config = dict(
    dataset='cartoon faces',
    train_examples=101725,
    num_classes=10,
    encoder_activation='gelu',
    encoder_fused_qkv=False,
    encoder_conv_stem=False,
    encoder_positions='rope',
    epochs=5.7,
)
Rows from block 5 of the encoder, named by matrix and row number. Each number is 128 + 24 x the weight over its row's rms, rounded and kept within 0 to 255. All counts start at 0. After the name is the row's rms in percent of the matrix's.
# v: attention value (encoder.blocks.5.attn.v.weight, 160x320), inputs 0-159
v.107 085 [175 104 155 157 142 138 116  90 103 114 135 141 131 120  95 141 147 113 103 111 180  93 159 140 130 150 136 135 143 121 125 146 122 104 131 114 161 134 155 158 112 117 109  95 190 122 115  98 169 158 133  91  96 148 130 100 165 123 118 124 137  98 114 123 155 110  74 126 103 128 145 130 142 127 133 183  77 128 144 141  73 132 132 157 126 130 155 122 125  99 103 122  80  86 115 169  77 150 131 164 128 103 125 118 142 129 131 143 108 123 120 114 164 112 120 145 126 125 109 101 122 133 111 134 154 115 109 115 155 125 114 142 107 144 143 147 134  83 112 165 133 139  87  58 128 101 117 135 170 140 147 124 135  81 119 117 144 131 119 171]
v.108 099 [120 129 166  93 112 129 134 105  98 182 118 136 121  98 101 160 150  97 109 100 113 134 140 122 123 101 123 128 135 104 152  99  80 172 153 148 142 124 105  96 120 136  96 124 168 132 189 135 174 146 155  48 106 145 134 162 164 130 129 180 160 119 109 118 106 123 115 115 135 105 103  99 150 129 132 152 121 142 131 170 118 123 109 146 134 127 127 136 127 119 105 136 136  91 119  78 154 123 126 126  97 136 115 149 139 123 104 130 139 139 104 128 103 124 107 162 129  70 107 135 123 108 113 111 102 118 117 122 167  99 142  90 128 163 134 140 116  85 133 174 134 138 132 133  52 114 116 108  85 153 118 124 152 137 179 157 105 159 152 132]
v.109 094 [130 154 142 143 135  99 110 153 124 167 196 119 145 112 131 131 133 134 110 168 142 132 133 134  87 140 126 107 137 133 116 127 106 122 109 123 123 154 107 167 108 131 133 136 132 112 122 120 101 139 120 141 179 111 130 134  70 134 121 137 112 157 113 119 150 148 135 117 107 123  82 120 106 114 101 111 141 149 137 136 156 136 135 131 168 112 156 145 131 138 207 127 117 125 158  82 137 128 136 162 138 121 107 124 101 145 144 108 118 148 126 122 127 135 144 107 129 118 111 165 113 149 132 139 112 150  86 168 121  99 156 168 121 144 135 138  92 143 143 150 145  93 180  96  56 115  83 108  88 101  79 117 100 106 158 133 126 132 144 127]
v.110 099 [135 120 127  99 124 130 104 148 109  97 161 121  76 112  87 118 162 113 131 136 114  93 108  90 121 130 141 128 126 197 119 134 131 126  83 102 127  72 104 159 111 190  76 134  96  93 142 127 163 195 116 127 113 171 139 116 137 204 112 151 180 167 164 104 131 135 138 147 105 138 129 144 156 150  95 132 154 138 112 133 120 142 160 179 145 108 137 136 100 141 155 162 112 149 115 139 101 123 133 143 123 109 144 123 113 143 113  94 134 158  98 168  99 144 113 170  69 148 131 132 153 101  86 164 124 186 120 128 134 167  73 131 132 103 106 146 111 111 149 104 122 118 140 125 129 126 116 125 123 145 147 169 138 129 109 188 129  92 132 119]
v.111 095 [119 121 147 104 153  85 119 130 120 149 158 134 145  75 134 142 148 124 103 115 127 124 170 123 134 113  97 195 145  62  92 126 160 148 121 118  80 148 160 108  79 139 110 119 105 157 136 156 138  81 135 134 138 166 115 147 135 123 138 118 109 145 101 160 105 141 140 159 120 110 165 143 154  99 134 109 123 145 132 157 139  82 122  95 134 138  97 147 113 134 108 163 103 106 101  53 155 129 177 145 141 133 145 147 121 144 163 138 126 164 115  91 113 116 140 132 124 100 109 110 133  88 140 166 117 164 129 129 115 123 127 109  53 119 136 145 120 133 160 173 140 157 131 129 132  72 123 126 114 140 100 126 119 123 151 131 161 170 133 108]
v.112 114 [141 104 140 132 132 172 123 108 152 106 125 154 123 121 145 104 132 113 144 126 180 122 101 112 122 178 163 135 110 172 129 119 109 135 104 104 101 114 164 171 134 137 122 136  88 151 156 127 140 138 160 138 140  71  94 106 131 143 131 144 133  81 123 126 117 141 137 139 115 121 104 105  99 119  87 103 154 154 143 128 114 113 131 129 129 111 123 128 131 130 154 157 101 165 137 162 110 118 140 107 107 150 130 115 109  63 128 143 102 119  76 116 140 123 138 121 109 112 100 122 114 148 139 139 140 122 119 138 113 119 150 125 115  85 135 130 118 131 133  98 112 140 110 103 146 101 147 136 101 150 162 129 101 127 125  91 123 116 132 106]
v.113 101 [134 169 142 108  98 139 124 178 114 158 125 112  93 116 123 164 155 124 125 151  96 157 133 113 117 151 147 137  80 155 165 112 132 108 108 166 129 136 133 109 167 126 158 163 125 109 131 125 134 123 163 180 116 143 109 142 116 158 132  95 115 151 107 183 122 121 124 131 132 127 176 133 144 181 102 111 136 130 129 109 114  82 105 128 144 132  81  70 111 170  50 133 131  99 131  88 170 111 100 124 150 121 140 179 106 152 135 136 185 120 115 123 124 103  99 120 131 150 147 157 134 163 163 137 132 139 118 117 120 129 133 133 129 129 108  86 144  85 127  89 128 134 167 125 128 123 132 104 155 138 103  96 138 104 112 157 146 184 125 124]
v.114 092 [156 115 106 170 149 115 135 121 133 140 132 110 156  91 108 153 146 130 118 191 121 159 132 160 122 134 100 128 148 120 171 105 141 164 110 125 111 143 129 118 124 119 120 124 158  81 137 125 148 118  78  98 145 105  92 100 121 157 129 135 145 127  74  90 131 127 101  62 129  53 114 102 128 180 174 133 135 139 179 166 111 138 139 103 111 196 150 115  68  81  93 109 142 115 156 115 152 111 156 100 113 131 165 102 144 131 137 112  89 101 113  95 140 102 158 148  99 116  90 147 153 135 109 150 104 113 106 117 133 109 149 153 143 134 130 150 128 103 131 146  91 157 143 173 126 120 128 159  93  85 137 165  89 107 131 112 163  94  95 144]
v.115 108 [183 117 125 122 164 163  77  69 116 142 145 143 104 185 128 152 181 136 169 137 137 121 144 130 167 157 109 150 131 123 145 115 145  93 133 121 151 154 110  96  83 148 103 146 106 135  92 122 140 107 118 138 102 162 141 158 155 124 112  72 116 119 114 124  98 145 104  94 113 118 126 167 121 143 139 107 122  93 136 113 122 113  95 113 148 146 113  94 131 114 100 103 122  75 121 139 128 171 132 122 113 102 148 175 122 138 140 101 113 104 185 112 144 129 167 121 152 160 155 173 126 156 161 184 103  95 139  90 117 142  72 124 130 128 144 124  94 116 110 160 143 137  99  98 139 163 139 106 154 176 108 115 178 167 131  96 101 110 119 144]
v.116 105 [121 133 136 119 114  97 130 164 128 112 117 134 116 118 143 120 127 159 121 107 100 122 133  72 129 173 135 143  94 182 153 108 152 133 109 138 133  99  97 127 151 153 134 105 156 106 120 175 130 130 115 133 159 119  77  94 124 168 130 136 159 121 149 123 107 147 147 181 122  84 110 112 117 196 114 123 141 102 117 141 120 118 171 111 135 165 145 105 101  48 132 117 119 129 138 119 136 142 138 116 133 112 126 111  88 135 115 129 139 132  84 117  94  83 123 153  95 129  91 126 125 135 125  86 130 121 123 137 144 121 170 143  98 107 153 140 136 155 100 133 125 169 101 121  89 124 153 112 105 126 143 114  68 158 126 139 164 127 132  60]
v.117 094 [112 202  76 115  86 104 149 132 124 177 172 148 140 126 148 171 130 132 147 154 138 112 159 169 161  90  93 139  97  92 139 131 133 116 128  89 141 146 141  99  96 147 111 146 121 123 116 129 102 151  88 146 154 142 114 147  86 147  93 112 101 125 126  96 121 131 146 119 136 116 163 135 101  91 158 151  73 155 131 130  93 123 118 155  91 151  84  75 133 134  73 142 111  89 135 160 154  79 153 177 130 133 104  97 171 149 117 155 143 125 131 131 142 132  75 115 134 152 124 103 131  95 121 137 122  87 125  78 142 158 140 147 117 130 161 104 124 124 151 127 136 153 133 111 113 147 110 132 159 132 109 129 141 141 139 136  91 148 144 150]
v.118 095 [110 152 138 134 147 125 144 121 167 139 163 115 148 136 107 115  97 103 147 144 133 104 125 126 159 166 149 132 109 102  81 138 152 127 173 103  98 118 147 148 136 130 154 107 116 129 136 106 138 132 128 128 144 120 143 122 140 131 125 138 127  96 152 147 132 163 135 139 126 171  92 105 141 150  92 101 117 123 113 153 166 175 178 134 135 116 114 146 128 155 139 109 150 131 121 150  94 151 111 170 106 109  99  90 100 144 113 119 140 131 125 101 125  99 169 134 157  74 117 135  95 126  76 129 177 124 133 139 116  86 143 178 127 167 157 139 120 106 102 141 122 131 151 117 136 149 144 122 133  78 133 107 146 148 110 107 169 114 137 113]
v.119 096 [145 105 127 155 137 117 112 162  61  81 140 131 145 118 134 124 117 104 151 145 155 153 159 140 159 156 106  86 101 151  97 143 165 110 168 102  83 106 121 122 187 118 153  98 111 139 128  98 116 161 146 150 112 140 137 139 111 167 115 120  95  97  97 139 100  85 153 135 142 112 154 138 149 114 124 115  88 173 119  99  92 138 132 148 125 127 105 152 149 140 136 153 152 168  70 147 130 116 159 190 173  92 153  95 124 143 107 138 134  89 143 122 167 177 149 147 128 171 180 139 114 113 157 115 136  86 128 122 135 110 149 161 151 125 149  91 120 119 111 129 146 146 112 125  80 128 154 122 127 112 150 112 173 119  91 138 120 130 113 129]
v.120 100 [136  97 100 134  98 131 142 136  80 125 122 147  90 100 120 151 114  84 126 142  81 113 141  87 122 155 162 108 106 145 133 148 131 158  95 144 130 115  89 128 160 150  92 148 151 122 142 142 188 163 142 165 128 154  99 106 139 155 153 143 149 165 152 129 163 133  77 169  98 148 122  99 113 162 159 138 147  83 123 124 143 145 137 147 152 141 114 156 161 163 127 188 112 166 109  91 126 107 128 105 122 118 196 138  96  89 111 131 159 173  73 118 117 102 125 107 137 125 109 151 126 120 133 110 142 143 126  92 117 148 127 127 136 103 131 147 140 108  93 124 142  97 126  92  91 113 118 121 124 101 162 105 149 140 100 140 111 134 163 140]
v.121 096 [ 92 105 153 151 163 137 152 138  93  49 173 135 122 149 155 110 116  83  85 116 134 142  98 127 143 121 167 134 150 102 139 140 109 141 136  81  96 111 154 109 130 104 126 150 130 118 160 140 106 133 144 110 110 107 139 129 125 151 142 143 124 149 108 131  66 123 143 143 110 122  84 102 132 108 132 142  96 137 134 119 108  99 149 113 182 139 161 144 154 131 188 123 104 144 121 187 142 123 132 167 166 103 134 129 117  98 154 126 126 151 107 133 138 126 155 139 147 150 156 135 105 118  96 149 108 146 119 128 119 145  89 113 125  98 114 106 148 141 152 136 117 113  86  95 109 149 133 129 106 149 142 160 143  82 136  95 178  71 129 128]
v.122 106 [116  90 123 165 116 156 137 121 125 185 100 121  52 148 115 190 140 113 161 121  96 121 132 134 169 151 118 110 119 146  98 122  90 143 130 141 138 142  90 159 135 129 125 117 138 167 105 142 100 138 115 153 136 128 138 152 123 148 152 124 133 166 136 127 150 127 115 134 110 155 177 143 120 133  74 138 136 175 122 156 137 120 117 181  93 126 108  79 128 157  93 107 149 111 110 107 137  93 155 150  93 134 166 141 133 127 131 127 161 117 144 151  99 155  98  93 112  94 140 132 163 148  97 108  93 138 138  96 144 142 147 134 128 144 133  91 101 106 117 120 109 128 171 134 131 195 116  96 114 124 117 118 169 110 161 155 119 167 100 160]
v.123 090 [115 126 180 124  83 167 130 133 174 146  93 125 137  98 136 110 127  95 131 146 142 142  93 133 113 134 121 142 107 153  92 116 144 148 101 105 111 125 137  93  87 122 151  70 168  89 174 151 140 141 123 150 125 150 101 147 189 135 120 111  99 139 138 169 115 133 122  80 149 109 156 115  98  94 116 132 161 116 193  94 127 110 114 152 113 137 124 114 135 129  97 127  75 169 128 139  83 145  94 115 142 160 112 102  89 137 153 155  99 101 106 112 129 119 115  57 107 102  91  84 129 107 137 155 107 103 130 131 159  80 140 131 142 155 148 118 111 118  98 155  86 125 122 123 134  97 144 128 107  85 147 119  90 123 136  93 122 142 118 108]
v.124 100 [146 141 197  92 201 135 120 129 123 125 156 105 130 149 161 185 128 166 159 145 106 114 117 157 141 116  88 121  95 121 152  97 150 152 129 176 112 133 133 129 111 122 154 115 151 133 177 102 120 182 145 103 125 132 139 167 112  80 158  98 103 125  73 114 150 110 104 145 187 100 143 110  72 123 133 143 118 166 114  97 106 152 103 115 141 124 130  89 151 149 120 115 117 126 138 153 147 131 114 108  96 109 125 141 125 136 141 107 133 153 141 130 137 145 116  37 162 132 164 111 127 124 138 144 100 143 126 128 117 142 156 127 127 163 112 153  81 112  86 121 128 151 107 105 103 146 134 125 167 149 110 104 139 120 113 149 119 128 103 115]
v.125 094 [144 153 149 157 138 123  90 139 112 104 118 158 116 112 115 110  99 135 100 119 148 150 143 115 135 127  88 154 111 129 117 126 132 163 192  95 145 148  95 110 131 110 125  69 160 112 146 127 100  89 141  93 122  93  76 116 162 140 130 113 125 126 113 140 138 142 165 105 100 133 120 128 140  94 162 105 140 122 108 122 151 116 138 105 170 174 127 126 121 115 137 123  95 146 140 133 125 149  97 121 137 162 136  74  94 168 169 121  99 112  99 115 157  95 122 123 116 190  90 131 122  98  92 126 135  97 114 112 183 135 146 170 116 111 142 188 116 143 129 124 130 125  99  98 131 128 167 144 127 148 109 136 127 143 165  86 120 116 131 111]
v.126 105 [137 124 104 118 114 171 128 116 113 134 145 125 105 105 109  71 144 102  88 123 142 124 123 107  80 145 125 140 139 130 151 139 181 140 120 124 110 135  99 100 105 154 130 163 158 128 124 161 139  52 170 107 134 136 128 110 146 148 136 126 148 119 125 118 105 101  63 122  98  94  90 140 131 144 129 149 136 110 168 118 129 156 131 143 149 131 121 132 152 129 114 121 149  79 209 151  90 158  97  97  66 152 129 132 141 112 134 112  76 145 138  87 128 147 118 121 126 123  87 138  73  96 120  81 126 163  93 151 148 145 114  74 112 128 133 116 170 106 144 112 154 100 146 123 117 104 122 215 128 118 100 130 108 133 128 121 132 104 136  66]
v.127 098 [145 119 103 131 190 111 135 117 127 123 112 145 147 107 108 118 121 133  85 150 122 118  77  76  75 112 119 129 129  93 124  97 126 150 119 100 110 105 130 161 138 127 100 135 114 117 135 137 125 132 118 131 182 135 107 140 135 121 154 113 155 114  86 119 113 141 127 124 134 143 134 112 127 100 114 131 116 114 103 168 165 152 150 142 139 121 135 122 142 159 160 122 150 142 128  98 137 141 113 162 104  95 110 178 143 152 137 123 140 100 178 136 143 147 111 144 108 114  95 122 117  91  95 181 124 103 106 102 105 165 149 148 156 101 100 190 161 153 158 173 133 134 120  97 128 123 126 140 112 150 125 128 143 130 104 152 122 160 144 105]
v.128 144 [147 123 140 115 170 115 129 130 139 121 150 178 123 116 128 184 156 109 120 106 116 121 114 106 105 198  72 153 143 159 127  98 100 119 131 152 176  77 115 110 153 128 116 137 123 107  98 136  90 119 129 110 126 197 127 109 130 122 104 171  98 106 117 103  93 144 162 107 151 123 183 125 184 136 109 128 137 128 113 143 128 122 147 104 155 117 121 132 116 136 158  90 167 131 155 148 117 142 107 118 167 123  87 113 156 135  83 117 101 108 112 163 134 111 137 160  98 118 163 108 125 131 145 124 124 153 124 119 142  88 129 126 151 102 111 145 127 142 191 114 140 106 137 124  84 125  96  84 135 134 151 137 100 165 114 115 143 148 109 121]
v.129 104 [131  99 115 144 127 168 174 118  94 127 119 125 147  87 121 108 136 140 139 143 111 119 149 114 143 169  62 119 133 128 183 119 137 150 126 118 160 150 115 129 113 120 125 148  77 139 156 110 115 118 136 134 132 149 102  98 108 107 127 172 116 111  77  97 102 126 128 138 109 140 110 148 137 138 150 111 170  92  95 147 128 133 103 167 108 143 144 132  77 163 120 116 133 140 166 141 111 124 116 139 147 124 116 168 126 128 163 113 103 139 116 123 147 120 142 139  87  96 123 159 110 142 142 123 173 124 132 133 141 140 120 149 124  92 126 105 116 156 191 130 122  99 108 155  50 144 154 135 179 152 118 126 114 133 145 136 131 114 121 159]
v.130 093 [155 131  95 135 139 119 131 139 103 127 150 124 109 114 125  94  99 119 126 116 143 110 103  80 134 102 124  99 140 132 138 120  97 115 140 153 161 160 102 150 133 110 114 162 140 120 112 161 137 135 148 106 141 143 104 144 161  69 111  85 154 120  97 135 126 110 145 107 117 153 130 154 128 173 155 106 130 103  74 115 118 122 101 125 141 116 128 110 126 106 101 129 140 141 135 124 141 185  77 121 110 152 139 124  82 164 160  82 109 153  96 158 129 132 139 111 159 147 143  84 118 136 133  88 144 123 145 143 106 125 152 160 140 127 119 162 131 112 126 105 116 146 144 119 156 185 164 148 114 121 123 123 157  93 106 116 129 125 139  86]
v.131 126 [ 70 162 128 150 115 116 121 119 131 128 110  85 120 128 133 117 144 118 151 137 123 153 151 161 126  92 172 105 111 121  80 125 121 145 113 100 119 119 123 130  94  97 128 114 134 141 173 120 148 147  94 129 114  72 140 150 127 147 179  96 114 158 153 130 148 159 111 122 139 122 103 144 124 130 120 117 112 152 136 123 147 150 100  92 125 129 150 126 158 133 108 180  96 132  91 158 110  91 142 139 120 150 122 131 121 132 128 149 118 140 170  95 116 155 106 123 151 138  97 122 119 128 153 157 142  84 103 121 110 147 162 131 160 178 163  99 150 132  63 142 129 123 162  85 119  70 128 129 133 120 104 100 123 140 160 139 152 136 136 105]
v.132 110 [102 134 137 133 110  89 148 144 160 148 123 101  86 109 144 137 143  88 144 147 146 122 171 120 103 174 135 125 122 182 128 132 143  89 149 113 109  84  93 140 110 136  96 141 120 123 155 103 122 125 112 107 119 157 136 121 107 163 146 136 138 168 164  94 149  95 122 172 144 113 131  92 162 161 132 123 142 142 160 111 147 137 117 154 136 106 132 127 121 167  99 148 103 121 162 119  81 105 135 132 115 109 118 179 153 110 139 114  99 100  82 126 117 112 127 143  79 129 149 122 120 126 153 133  80 147 148 114  91  83  85 104 113 116 141 119 142 128 121 137 118 100 185  78  97 132  60 117 111 133 145 141 140 144 146 131 144 140 127 134]
v.133 106 [168  89 131 118 158 137 151 169 150  53 135 131 160 136 101 150 102 148 126 135 127 130  87  66 115 192  84 167 118 146 170 152 127 179 142 126 154 138 125 126 134 169 112 112 165 157 116 107  52 109 107 124 130 171 147  99 170 117  92 119 152 134  95 150 117  77  98 160 155 101 109 129 105 117 118 129 115  98 111 141 106 150 159 184 127 125 105 132 113 154 108 123 124 173 139 117 141 159 112  86 144 113  92 121 162 115 120  81 116  97  88 116 146 137 148 130 138 112 176 128 117 126 152  80 138 186 172 127 135 145 100 123 140  96  97 141  91 125 163  89 153  93  93 120 126 114 134 132 129 127 122 160 121  88 110 150 135 118 132 137]
v.134 085 [112 128 126  87 123 121 140 144 111 131 134 135 126  93 130 176 148 130 113 119 136 143 128 158 100 108 159 123 147 101  95 143 148 131 129 157 137 131  85 169  83 123 153 137 123 141 108 104  85 129  79 144 155 177 148 147 141 149 181 163 131 115 157 135  77 121 129 138 187 102 136 126 135  98 132 142 106 150 185 129 108 126 142 145 167 136 128 150 134 118 128 115  90 108  98 132 122 128 101  99 107 153 148 137  91  61 128  72 144 156 122  85 125 144 130 136 171 158 115 175 138 166 107 164 118 138 105 123  97 112 136 112 168 132 150 139 117 158 120 168 102 121 151 139 150 142 142 112 117 109 138 118 121 154 149 128 129 113 147  81]
v.135 093 [134 127  95 115 110 151 125 132 150 117 106 113  93 110 104 137 138 109 145 135 167 105 120 119 109 168  91 142 137  85 122 166 117 147 143 192 126 114 154 132 138 167 139 142 145 146 129 115 101  83 148 129 148 173 130 104  86 137 120 133 100 141 115 149 131  99 129 121  59 123 116 132 112 127 116  74 140 121 129  90 118 126 157 137 139 175 117 105  90 138 160  98 153 160 146 117  77 164 134  92 141 113 123 149 134 117 158 116 132  86 127 151 136 181 132 125 113 107 185 129  98 106 127 144 123 174 137  88 144 108 132 155 142 144 140  69 133 140 132 140 124 119 139 122 111 145 103 133 114 114 183 121 130 122 140 133 129 132 144 132]
v.136 116 [111 147 143 141 119 151 123 112 106 150 114 155  98 123 140 122 165 114 138 138  74 144 154 172 122  92 183 142 136 125  92 134  97 104 133 101  90  98 106 129 138 155 123 133 119 136 137 136 126 146 108 128 128 127 130 131  89 175 175 100 111 139 194 149 157 120 115 107 130 164 121 152 133 149 125 120 110 167 170 110 113 128 136 146 153 135 137 139 147 146 156 198 109 115 105 152 127  94 150 168 141 140 154  97 144 126 137 147 106 153 153 113 144 105  84 123 129 104 127 136 116 131 115 165 127 134  92 121 127 112 143 114 144 167 150  94 146 135  67 108 139 114 150 131 131 106 129 134 122  99 115 113  81 106 116 132 148 154  87 130]
v.137 106 [165 144 161 154  98 121 114 122 132 197 106 110 148 126 123 120 134 174 134 115 122 189 169 123 173 104 162 109 133 114 100 127 136 139 135 105 133 168 138 134 154 117 169 103 144 126 126 109 162 121 132 119 123  77  96 145 134 134 140 147 106 105  92 144 160 155 143  87 154 118  85 173 110 102 123 128 131 142 132 141  90 124 115 119 118 128 137 134 145 118 168 149  97  97 113 164 108  99 139 119 101 136 208 142 107  88 129 131  90 131 162 132 150 117 115 115 153 135  71 110 170 145 116 125 140  86 142 147 145 109 131 105  88 128 148  93 146  88  90 138 134 129  80 118 145 109 139 145 106 115 124 101 151 117 126 137 118 114 108 114]
v.138 094 [119 134 132 118  55 103 117 150 149 131  84 145 119 109 121 108 113 113 159 106 120  86  93 121 143 100 136 162 148 122 135 107 123 138  73  78  94 116 137 128 128 146 127  96 129  84 178 122 139 175 111 177 149 101 145  96 146 162 165 118 138 162 155 119 140 117 152 134 143 143  82 161 111 113  83 186 159 131 129 102 154 156 150 126 134 104 130 106 110 109 131 141 111 170 109 139 116 129 138 130 132 111 165 153 111 155 171 160 123 116  91 146 109 113 117 120  90 157 109 143  98 121  87 145 113 102  91 118 121 137 157 117 136 167 173 151 141  91 131 109 125 110 178  90 139 150 125  73 141  85 111  94 152 139 113  94 133 118 128 128]
v.139 112 [107 123 128 171  66 107 118 129  97 191 124 135 103 163 140 110 145 164 134 156 148 141 158 162 152  89 140 122 144 119 133 121 153 103 145 133 110 131 103 138 110 143 168 144 142 101 151 102 159 145  87 123 141  94 166 154 143 140 193 135 124 155 141 112 156  81 105  97 182 123 145 115  80 140 103  99 141 161 116 124 103  93 129  93 148 158 168 146 136 139 111 142  79 144 118 158 123  72 149 166 141 130 153 120 120 108 126 149 126 139 168  89 144 110 131  92 149 117 137 114 121 131 161 144 109 103 119 131 115 109  89 139 132 158 121  91 130 101 109 132  94 139 125  92 172 156 102 146 143 114  98  90 111 128 127 136 140  81 165 148]
v.140 103 [139 127 123 169  87 132 140 116  87 157 112 126  87 140  96  77 116 128 140 171 146 120  98  94 111 130 129 107 126 103 118 106 155 172 117 131 173 118 114 117 104 148  91 132 113 132 130 163 117 170 111 152 117  95 142 140 176 101 138 129 142 152 148 147 132 115 102 161 116 158  84 141 116 135 118 145 147 125 142 145 161 165 102 120 100  95 110 131 118 118 139 133 122 153 119 100 103 130 114 114 154 122 170 197 130 111 161 125 124 100 142 144  95 110 146 140  91 122 152 152 124 139 132 152 111 118  99 137 106 130  84 128 104 125  94 118 149 148 147 135 162 141 148 144 118 140 123 139 103 110 127 119 140 149 147 141 157 125 143 122]
v.141 128 [ 97 148 143 104  57 134 105 141  86 137 141 107 108 144 114 106 129 104 135 141 160 136 172 145 132  78 118  81 168 125  93 103 144 135 129  83  87  92 113 154 105 141 123 132 115 144 130 134 164 149 120 154  93  86 113 133 137 146 183  67 132 188 120  88 129 118  82 123 107 129 143 120 110 158  94 137 109 135 167 124 126 105 129 143 141 139 134 139 165 126  68 214 127  88 154 107  90  99 138 122 111 167 156 164 134 140 148 152  88 143 164 115 127 103 108 139 130 126 100 128 159 113 132 141 112  84 132 136 148 121 105 111 120 171 142 117 149  79  90 165 162 136 189 120 151 103 100 160 116 103  88 117 132 117 126 131 121 148 133 149]
v.142 095 [108 126  85 143 111 100  82 111 112 126 135 127  79 158 148 171 170 102 140 155 134 134 158 161 159  69  99 126 129 104 171 120 119 128 143 142 165 114 106 111 148 149 147 139  90  94 175 114 127 114 132 119  83 120 103 156  97 161 113  98 120 119 137 101 128 105 125 140 127 168 111 118 102 150 133 122 155  93 119 101 130 174 137 120 127 168 157 151 127 138 121 146 151 131 123 126  95 111 142 144 127  95 139 128 122 135 109 182  66 129 163 159 114 115 131 182 163 139 122 142 159 158  96 138 133  90  95 109 106 194 125 144 159 131 112 133  79 133 100 140 145 132 148 122 181 144 133 120 126 149 111  99 132 116 146 114 128 134 139 130]
v.143 089 [125 139 137 101  87 157 148 101 106  92 110 110 114 171 125  83 141 113 186 122 133 144 116 110 142 141 132 114 144 126 156 113 106 166 135 135 134 164 115 105  98 124 136 168 144  81 134  94 145 141 125 133 143 141 101 125 133 162 125 136 123 122 116 114 124 134 115 155 125  98 134  96 147 139  99 118 137 131 146 150 117 145 165 169 123 130 161 122 131 100 126 153 120 142 151 160 102 113 142 117 166 148 152 126 122  90 118 134 121 138  61 117 129 104 152 111 115 182 139 127 148 120 128 104 110  88 129 134 114 150 111 144 125 117 138 137 180 133 174 129 129 110  94  80 151 178 127  96 121 147 158 166 130 151  95 117 137 130 149  87]
v.144 100 [ 92 103 155 140  84 150 131 146 168 110 149 146  84 171 119 149 140 130 123 145 171 126 129 126 133 117 175 146 163 124 122 152 170 111 165 103 108  84 119 124 108 101 172 109 169 115 109 136 144 120 117 110 155 124 166 114 161 102 159 117 141 130 144  99 139 132 168 144  71 148 111 124  82 103 112 108 138 117 150  94 123 144 136 169 126  76 124 125 122  94  44 109 174 150 117 135 127 168 143 141 186 146 121 132 135 135 100 131 122 126  84 102 143 142 156 150  93 101 139 161  95 142 106 102 139  96 141 134 127 111  95  79 126 147 126 104 160 114 114 160 123 123 105 139  99  78 133 132 115  92 199 114 124 141 138  60 116 141 114 138]
v.145 089 [145 151 117 102 120 132 156 112 176 140 122  72 135 148 135 100 183 151 146 125 139 127 124  90 127 100  87 144 166 163 165 133 118 126  99 139 122 142 114 114 165  58 127 148 157 150 129  78 105 152 145 125 145 140 189 113 130 124  96 168 107 105 118 108 127 120 151 152 124 143 101 124  94 130 120  90 103 144 128 115 109 112  96  97 110 126  86 132 121 113  92 126 147 147 150 180 100 107 129 139  81 118 130 122 167  98  99 147 107 148 131 104 161 137 137 132 121 118 125 128 128 109  83 113 168 106 137 118 152  90  94 154 129 119 124 122 122 108  96 104  95 130 101 104 141  72  89 140 121 134 124 101 133 127 160 160 170  95 130 125]
v.146 096 [ 98 108 154 115 136 134 135 167 109  96 128  95 171  96 135 138 134 138 118 133 145 180  71 129 115 102 116 129 122 136 142 131  99 114 147 159 141 143 120 141 175 166 107  90 141 111 122 129  90 135 115 129 102 129 106 172 150 101  53 104 145 143 120 183 122 139  89 120  87  98 135 147  97 137 114 143 156 148 118 154 126 134  92 132 108 116 137 194  85 119 162 105 121 154 144 124 155  79 193 110 101 131  93 150 125 132 117 111 124 155 125 163 126 126 133 114 140 132 144 159 131  97 151 122 139 151 146 126 134 143 120 143 123 149 144 122 149 122 177 149 106 144 110 124 118 135  78 114 116 157 153 100 153 123  99 100 150 138 138 112]
v.147 112 [102 149 109 118 146 119 141 119 178 134 161 155 126  91 107 101 106 162 177  91 153 173 138 153 141 156 134 117 114 127 162 137 130 110 136 170 166 113 115 141 138 145 128 141 152 113  90 141 123 138 132 141 142 114 108 126 175 135 116  78  59  95 140 112 143 105 108 122 130 108 146 124  79 152 101 157 142  68 141 115 143 120 137 140 117 124 103 132 116 134 160 103 142 131 175 144 103 168 117 188  70 116  73 123 159 123 163 148  77 130 107 147 102 118 149 100 109 133 103 112 165 153 162 110 131 116 150  93 177 134 150 112 145 133 141 167 115 138 145 123  96 101 123 126 133 149 126 100  73 148 146 160 124 153 124 110 114 134 137  35]
v.148 102 [151 175 120 106 121 105 101 126 113 139 164 134 110 167 133 134 150 147 169 126 150 104 158 123 160  67 157 129 133 129  91 162 166 112 158 111 132 109 161 111 122 157 133 131 143 156 162 135 140 108 169 122 130 120  88  88 134 182 145 145 111 162  97 128 107 123 115 123 108 100 108 119 101 123 139 151 157 101 156 124 140 116 125 126 132 129 130 102 186 139  54 151  93 165 113 102 155 126  81 155 139 117 136 156 136 105 106 146 146 114  70 159 167 120 140 127 124 120 126 130  66 159 130 114 158 111 110 134  94  88  74 117 158 129 126 117 150 111  94 140 131 147 122 127 129  73 166 121 146 156 154 108 155 117 115 171 133 133 107 137]
v.149 098 [131 119 139  93 141 126 148 113 128 152 106 157 124 165 104 109 148 156 128 141 115 116 104 163 132 160  87 161 138 158 137 104  94 131 152 152 112 168 106 136 200 109 127  73 154 111 141 152 142 116 127 135 118 144 131 107 120 163  82 141 101 109 108 118 117 123 118  92 143 125 147 158 128 137 153 123 120 121 133 138 135 140 118 119 137 124 130 162  97 152  99 122  86 120 119 137 103  70 137 147 129 121 116 132 138 176 151 152 116 128 127 168  99 159 177 132 139 117 162 130 102 130 141 127 142 125 139 147 144  95 169 136 138 162  97 122  85 134 155 173 114 113 123  97 100 115 123 122  87 103  98 131  95 125 120  95 115 132 166 121]
v.150 110 [122 148 133 182 140 132 114 116 124  86 130 137 138 110 142  87 142 115 143 114 167 127  74 156  92 127 127  82 106 122 120  96 158 152 109 149 167 142 131 129 115 122 105 100 132 113 113 160 113 152  91 150 123 126  98 113 133 124  94 117  82 158 173 128 147 143 126 146 139 139 184 139 144 104 138 140 145 104 131  97 162  99 121 120 148 160 129 133 118 135 207 106 103 149  92 117 101 132 138 177 108 152 119 114 119 152 119 140 107 158 119 167 160 154 146 153 106 149 109 123 134 151 126 109 111 123 166 131 135 162 165 147 142 121 155 108 149 114 158 138 101  95  93 132  96 136 120  81 133 162 100 136 188 136 161  90  67 111 101 126]